{"dataset": "songs of 200 made-up bird species, synthesised, often over outdoor noise", "train_examples": 39062, "hop_length": 160, "input": "log_mel", "arch": "conformer", "norm": "layernorm", "qk_norm": false, "positions": "sincos", "residual_init": "zero_last", "momentum": 0.9, "batch_size": 256, "epochs": 85.9, "lr_schedule": "step"}
Rows from block 5 of a small audio frame classifier, named by matrix and row number. Rows with one number belong to one neuron. Each number is 128 + 24 x the weight over its row's rms, rounded and kept within 0 to 255. All counts start at 0.
After each neuron's rows are labels from the 100 clips, of 14848, where the neuron reaches its largest size: "responds to" is what is common among them. Only what is clearly more common there than usual is listed. The data: songs of 200 made-up bird species, synthesised, often over outdoor noise.
# gate: first MLP gate (model.blocks.5.ff1.gate.weight, 416x160), inputs 0-79
# fc1: first MLP up (model.blocks.5.ff1.fc1.weight, 416x160), inputs 0-79
# fc2: first MLP down (model.blocks.5.ff1.fc2.weight, 160x416, transposed), outputs 0-79

gate.91 [143 117 157 149 105 159 170 128 152 137 147 143 153 143 120 120 123  99 122 133 102 169 109 116 134  97 131 192 152 142 118 133 146 112 155 100 198 137 172 117 154 108  95 161 153 155 116 162 153 130 116 107 149 126 164 151 126 160 159 142 133 156 143 110 149 142 175 143 115  94 131 143 143 109 137 146 118 145 184 159]
fc1.91 [150 144 117 127 149  88 147 115 110 127  99 163 106 153 145  59  99 143 113 101 114 146 135 135 144 140 121  97 125 128 145 146 147 104 128 127  87 135 127 150 109  97 101 159 105 162 106 132  99 124  50 117 113 122 100  88 135 131 159 114 135 123 151 146 138  89  74 103 138 159 106 127 162 146 163  99 139  99  84 151]
fc2.91 [138 175 157  90 147 142 164 151 124 149 104 187  98 115 144 129 129 138 143 141 123 153 125 149 131 151  89  68 166 130 130 105 135 104 134 113 119 107 109 157 144 104 155  90 127 132  68 127 154 132 133 127 141 142 133  97 123 138  94 110 140 137 154 131 108 131 123 120 166 122 138 155 111 121 126 135 102  67 147 155]
responds to: low song; buzz; harsh note; first syllable: buzz

gate.164 [157 161 165 135 149 126 108 173 112 153 130 167 136 139 145 130 136 127 134  97 121 114 113 111 138 106 104 135 146 107 146 117 157 119 155  95  82 107 102 111 146 145 106 138 133 168 129 102  96 114 184 109 140 120 143 101  76 111 145 145 110 136  86 109 137 137 147 141 155 147 120 155  95  78 102 153 154 118 107  98]
fc1.164 [156 130 128 130  94 167 111 130 155 118 111 129 130 156 107 107 112 141 145 127 110 118 161 132 142 123 118 150 103 147 108 136 146  60 140 122 129 105 149 111 100 134 126 121 124 113 119 131 147 107 160  83  92  85 161  82 150 139 160  85 115 124 111 130 132 158 147 149 102 176 102 155 123  86 103  91 188 118 128 126]
fc2.164 [173 101 115 151 108 106  83 122 129 103 143 131 140 126 178 134 149 104 151 122 144 132 130 131 120 143 190 147 101 158 145  78 124 111 125  97  99 124 121 150 135 127 117 101 130  70 129 145 127  93 168 101 142 130 193 120 117 117 123 135 122 156  97 164 133 146 141 109 100 153 137 117 133  94 143 150 148 158  97 133]
responds to: steady whistle; first syllable: steady whistle

gate.33 [117 152  76  90 121 177 151  87 135 140 127 130 122 113 122 153 174 140 100 127 130 149 109 145 140 154 101 132 138 108  90 151 103 112  87  95 144 112 127 117 115 111 156  85 109 146 135 140 107 112 102 110 104 110 125 157 181  56 123  91 122 101  75 121 127 124  91 154 146 111 143 110 105  88 108 111 133 122 165 169]
fc1.33 [ 99 115 108 121 126 117 128 170 168 135 159 150 151 120 117 115 108 147 136 108 130 131 149 125 111 106 155 172 110  97 126  68 127 147 112 153 143 136 146 130 107 119 128 172 144 141 142 109 152 149 112 140 132 130 123  81  85 113 125 115 155 175 180 159 131 144 123 123 109  80  58 121 155 104  78 128 127 130  97 145]
fc2.33 [107 103 150 134 143 105  84 160 160 142  94 122 106 145 145  93 104 140 128 118 129 138 105 144 160 145 138 135 120 137 139  94 143  86 142 140 134 126 116 136  85 104 143 138 122 160  85 117 137 125 126 165 154 121  78 110 145 115 126 135 137 126 165 161 107 136 136 128 126 122 134 153 113 111  80 118 137  92 140  56]
responds to: steady whistle; first syllable: steady whistle; stream

gate.47 [139 100  96 154  72  69 105 150  83 128 124 127  89 109 132 130 138 135  89 116 105 137 157 137  92 128 123 127 136 118 134 153 129 108 132 133 145 147 100 164 102 128 116 181 108  36 129 118 141 122 136  85 141 144 107 111 119 122 154  98 122 132 155 119 149 123 143 136 122 128 151 151 161  85  89 117 119 128 115 155]
fc1.47 [163 104 128 102 117 122 143 110 139 125 139 140 147 135 144 118 191 131 152 166 171 101 107  97 148 160 133 163 146 173 114 150 109 133 137 146 154 148 144 178 141 139 144 142 103 135 115 122 113 146 111  96  97 145 104 151 139 134 112  59  87 148 142 132 158 107 102 113 139 128 147 131 134 112  98  84 129 147 143 121]
fc2.47 [129 128 154 135  67 122 110 130  81 150 134 150 104 136 153 129 151 111 134 142 142 133 150  92 159 132 177  98 119 120 160 137 133 113 160 109 120 141 162 118  96 101  98 168 101 101 114 120 142 150 124  66 116 124 152  97 108  96 131 132 122 135 129 110 142 162 112 116 169  98 103 129 161 100 126 114 133 155 103 144]
responds to: steady whistle; first syllable: steady whistle; high song

gate.118 [106 105 117 156 125 144 100  88 121 169 136 139 134 165 155 130 134 105 114  98 165 107 107 138 108 171 108 133  70 205  97 128 176 115 144 118 148 146 127 180 121 131 111 143 116 139 117 114 141 151 133 149 118 104 142 117 120 159 135 138 139 103 177 121 160 191 134  72  86  96 111 114 127 122 118 146 115 129 113 126]
fc1.118 [131 138 153 128 102 155 174 120 160  95 113 113  98 129  72 140 126  95 152 145 138 129 158 131 146  92 103 117 104 119  87 123 128 113 107 147  90 120 129 133 169 170 152 138 136 126 142 138 158  62  82 137 148 152 132 122 135 114 127 118 153 133 108 179 107  83 149 166 174 124 107 167  95 153 114 137 147 123 141 120]
fc2.118 [ 97  78 122  63 147 148 159 136 119 103 123 117 117 137 126 146 151 108 125 151 140 127 131 153 155 162 123 136 135 135 142  95  99  77 123 149 154 127 145 118 100 103 137 149 134 136 122 163 143 115 129 134 124 136 172 175 158 141 131 126 153 140 121 145 108 147 155  96 119  82 110 116 164  88 161 115 127  96 144 123]
responds to: steady whistle; first syllable: steady whistle; rich in harmonics

gate.371 [ 96 155 164 108 116 128  83 146 130 125 104 131 126 108 110 102 139 157 132 146 122 155 139 143 121 107 100 182 147 135  85 127 138 156 136 140 145 144 103 129 160 140 163 167 117 143 172 120 166 114 129 120 140 108 113 116 121  96 167 109 116 133 124 143 111 162 158 159 104 120 163 106 139  82 125 134  83 126 153 158]
fc1.371 [131 120 115 126 142  98 162  86 149 142 123 155 111 133 116 112 144 143  90 138 141 157 143 114 112 148 151 146  82 109 130 130 165 132 131 114 100 126 106 104 134 144 123 170 134 135  73 149 120 130  84  97 113 132 134 189 100 121 123  99 125 155  64 117 143 101  66 144 127 125 110 146 101 141 177 160 142 113  98 115]
fc2.371 [ 95 118 143 161 128 131 130  85 110 125 130 107 124 114 131 151 105  90 117  79 124 144 141 120 132 134 117 116  95 136 164 100  96  99  94 114 117 115 165  95 119 130  58 109 101 129 122 140 145  73 158 132 128 106 151 154 148 110 118 112 110 159 157  91  92 101 158 119 159 128 117 140 169 132 136  96 165 150 177 115]
responds to: steady whistle; rich in harmonics; first syllable: steady whistle

gate.343 [150 179 130 131 129 123 121 161 152 123  82  76 181 107 125 131 105 104 157 142  98 120 145 121 135 129 176 149 169 131 137 108  72 154 145 164  98 110 114 154 146 148 142 127 116 140 165 118  87 102 105 159 118  99 139  95 111 108 130 123 151 161 178 117 142 123 196 140 125  95  98 151 131 108 147 134 138 118 124 125]
fc1.343 [119 147 144 153 158 147 141 101 130 165 126 139  97 108 140 112 133 116 162  90 104 105  80 147 111 144 173 117 107 113 110 134 116 149 137 125 105 132 130  77 171 162 124 101 114 163  91 107 119 109  93 157 126 133 114 121 181 125 116 104 153 168 128 121 141 111 119 130 109 121 145 139 159 112 115 116 145 131 134 116]
fc2.343 [ 77 118 179 162  74 149 133 145 144 122  65 148 112 127 127 155 129  98 113  92 101  91 114 149  92 114 170  93 130 125 141 113 132 109 132 141  83 136 127 105 131 122 129 117 120 164 143 126 122 124 131 130 147 112 120  99 131 129 160 118 121 126  93 141 149 128 127 126 157 152  93 154 104 115 133  82 108 110  84 105]
responds to: upsweep; high song; fast repeats; click

gate.383 [163 116 126  78 112 108 125 119 129 115 159 152 147 129  89 126 154 122  99 137 121  50 124 154 103 149  73 155 114 195  79 129 148 135 125 138  94 123 153 131 144 103 139 171 101 129 106 122 130 114 152 157 111 103 106 114 152 128 141 153  73 129 152 150 155 120 139 150 134 113  83 146 160 161 101 137 141 123 134 133]
fc1.383 [138 137 166 111 108 144  86 105 103 128  86  73  85 145 148  87 136 132 161 111 146 162 139 120 143 135 111 106 143 137 140 139 122  83  81 134 115 141 141 138 106 106  99 147 165 160 140 104 144 129 154  64 111 130 132 124 152 121 139 123 120 137 166 132 142  99 107 155 153 149 138 123  89 125 161  92 125 101 146 103]
fc2.383 [188 108 144 137 122 101 122 171  70 110 138 126 120 113 102  85  76 155 143 132 109 112 126 137 129 132 145 133 136  89  92 133 143  92 105 152 121 140 119  98 113 161 134 135 121 140  99 114 139 102 129 163 126 147 136 193  95 120 144 130 157 132  72 144 130 156  84 137  90 159 136 110 121  96 143 110 156 138 120 117]
responds to: low song; warble; first syllable: warble; fast repeats

gate.58 [145 105 152 113 136 150 177 136 109 162 134 166 163 158  64 113 142 132 128 101 131 126 125 136 139 150 106 158  90 114 125  78 169 188 124 121  89 177  73 152  75 114 161 119 100 126 115 112 119 119 140 137 130  97 112 101 119 120 130 137 118 114 139 118 130 142 140 109  70 125 147 159 145 106 135 139 172 107 140 139]
fc1.58 [172 163 120 136 132 123 129 133 141 113 141 119 113 118 154 126 102 147 130 112  79 135 145  83 118 147 135 123 135 153 121 176  71 110 133 163 125 164 128 134  84  98 127 101 209 116 141 138 164 162 143 132  76 131 108  70  93 141 140 152 167 114 135 146 109 176 146 152 109 151 122 100 148 118 122 127 107 123 155 123]
fc2.58 [124 111 125 154  97 118  89 116 138 115 108 174 144  87 156 105 104 167 129 145 140 144 159 132 152 122 123 118 120  97 171 139 143 179 126 177 147 129 133 156 118 158 140  88 161 157 140 124 172 102 147 115 120 166 161 114 132 149 114 139 133 109 107 104 127 140 158 106  97 127 127  88 126 134 109 110  71  95 160 117]
responds to: low song; steady whistle; upsweep

gate.132 [101 130 123 127 154 129 116 150 131 185  87 164 126 147 135 111 159  98 139 142 108 149 132 100 138 162 130 151 145 161 139 132 121 113 104 174 175 122 154 109 109 149 115 151 101  84 107  99 100 137 126 145 130 120 110 144 109 153 153 109 113 112 148 177 129 152 111 133 128 152  95 131 139 131 113 130  94 119 106 129]
fc1.132 [122 148 139 160 137 102 135 159 174 153 142 107 120 129 158 131 103 123 161 119  96 147 119 124  96 126 110 132 117 102 129 105 124 195 140 139 125 103  97  97 134 109 109  92  98 101  93 107 116 138 131 166 131 157 104 120 161 161 116  98 164 146 120 130 179 162 147 163 127 165 112 148 161 102 111 155 177 171 155 119]
fc2.132 [ 99 148 134 147 101 113 132 128 117 123 147 125 145  88 145 150 141 156 159 121  87 126 133 126  94 135 126 105 137 134 111 102 132 151 118  58 121 147 134  76 125 125 120 123 115  97 111  99 107 142 189 107 135 123 143 102 131  89 164 125  97 126 134 149 165 162  67 115  97 117 105 137 127 130 116 116  84 137 158 130]
responds to: steady whistle; first syllable: steady whistle; rich in harmonics

gate.194 [107 113 122 125 138 147 138 146 163 150 150 145 121 114 144 162 140 122 138 184 132 148 131 123 109 142 121 110 140 103 128 107 109 147 152  75 158 108 106 109 143 142 150 192  94 171 115 146 119 144 105 113 119 134 171  98 135  96 137 132  91 140 113 133  74 128  80 145 155 160 126 127 137 131  84 169 106 113 124 132]
fc1.194 [128 144  42 109 166  93  80 162 132 106 149 130 113 148 135  96 118 112 133 112 157 145 112 125 120 136 121 132 141 130 111 104 128 129 166 132  88 116  86 190 131 159 128 153 129 132 170 136 160 138 142  94 124 149 139 143  87 207 122 169 137  95 112 130 139 105 120 120  85 117  95 167 119 128 131 129  86 119 172 152]
fc2.194 [118  98 131 132 112 143 120 102 104  82  84 133 160 107 121 165 167 124 105 104 129 153 140 100 117 112 117 133 145 158 158 159  86 133 154 185 109 103 141 115 115 129 185 117 112 136 133 133 122 142 135  81 127 159 126 136 113 111 142  95 111 129 118 164 118  80  89 156 121 127 152 161  91 138 182 112  85 151 141  86]
responds to: low song; warble; first syllable: warble

gate.137 [144 166 140 129 147 143 133 150 110 127 180 115 128 138 141 104 106 149 107 164 127 102 119  97 134 128 102 105  94 123 124 127 142 145 115 151 127 148 138 138 114 124 136 101 157 196 165  93 141 122 151 140 145  76 181 161 136  83 137 125 150 155 111 132 183 136 141 154  80 132 170 108 128 153 155 149 144 155 132 152]
fc1.137 [147 154  78  94 149 129 132 120  88 109 116  96 140 118  97 102 121 109 173 144  94 108 148  78 121 149 107 124 124 130 116 154 160 118 132 150  94 171 143 132  91  98 137 138 140 162 163 125 129 126 103 105 137 110 130 123 128 114 139  84 103 122 152 110 184 124 144 184 129 161 142 120 139 171 142 156 148 102 106 130]
fc2.137 [104 125  90  91 136 111 102 103 154 149 133 102 134 162 149 141 100 143 145 100 132 104 134 135 148 122 111  92 160 109 106 136 110 147 113 175  95 159 157 104 106 164  89 156  93 152 129  93 145 161 150 121 102 113 154 152 106 137 112  81 157 119 125 189 143 165 133 167 136 150 152 113 129 160 151 140 132  64 124 157]
responds to: low song; reverberation; upsweep; arch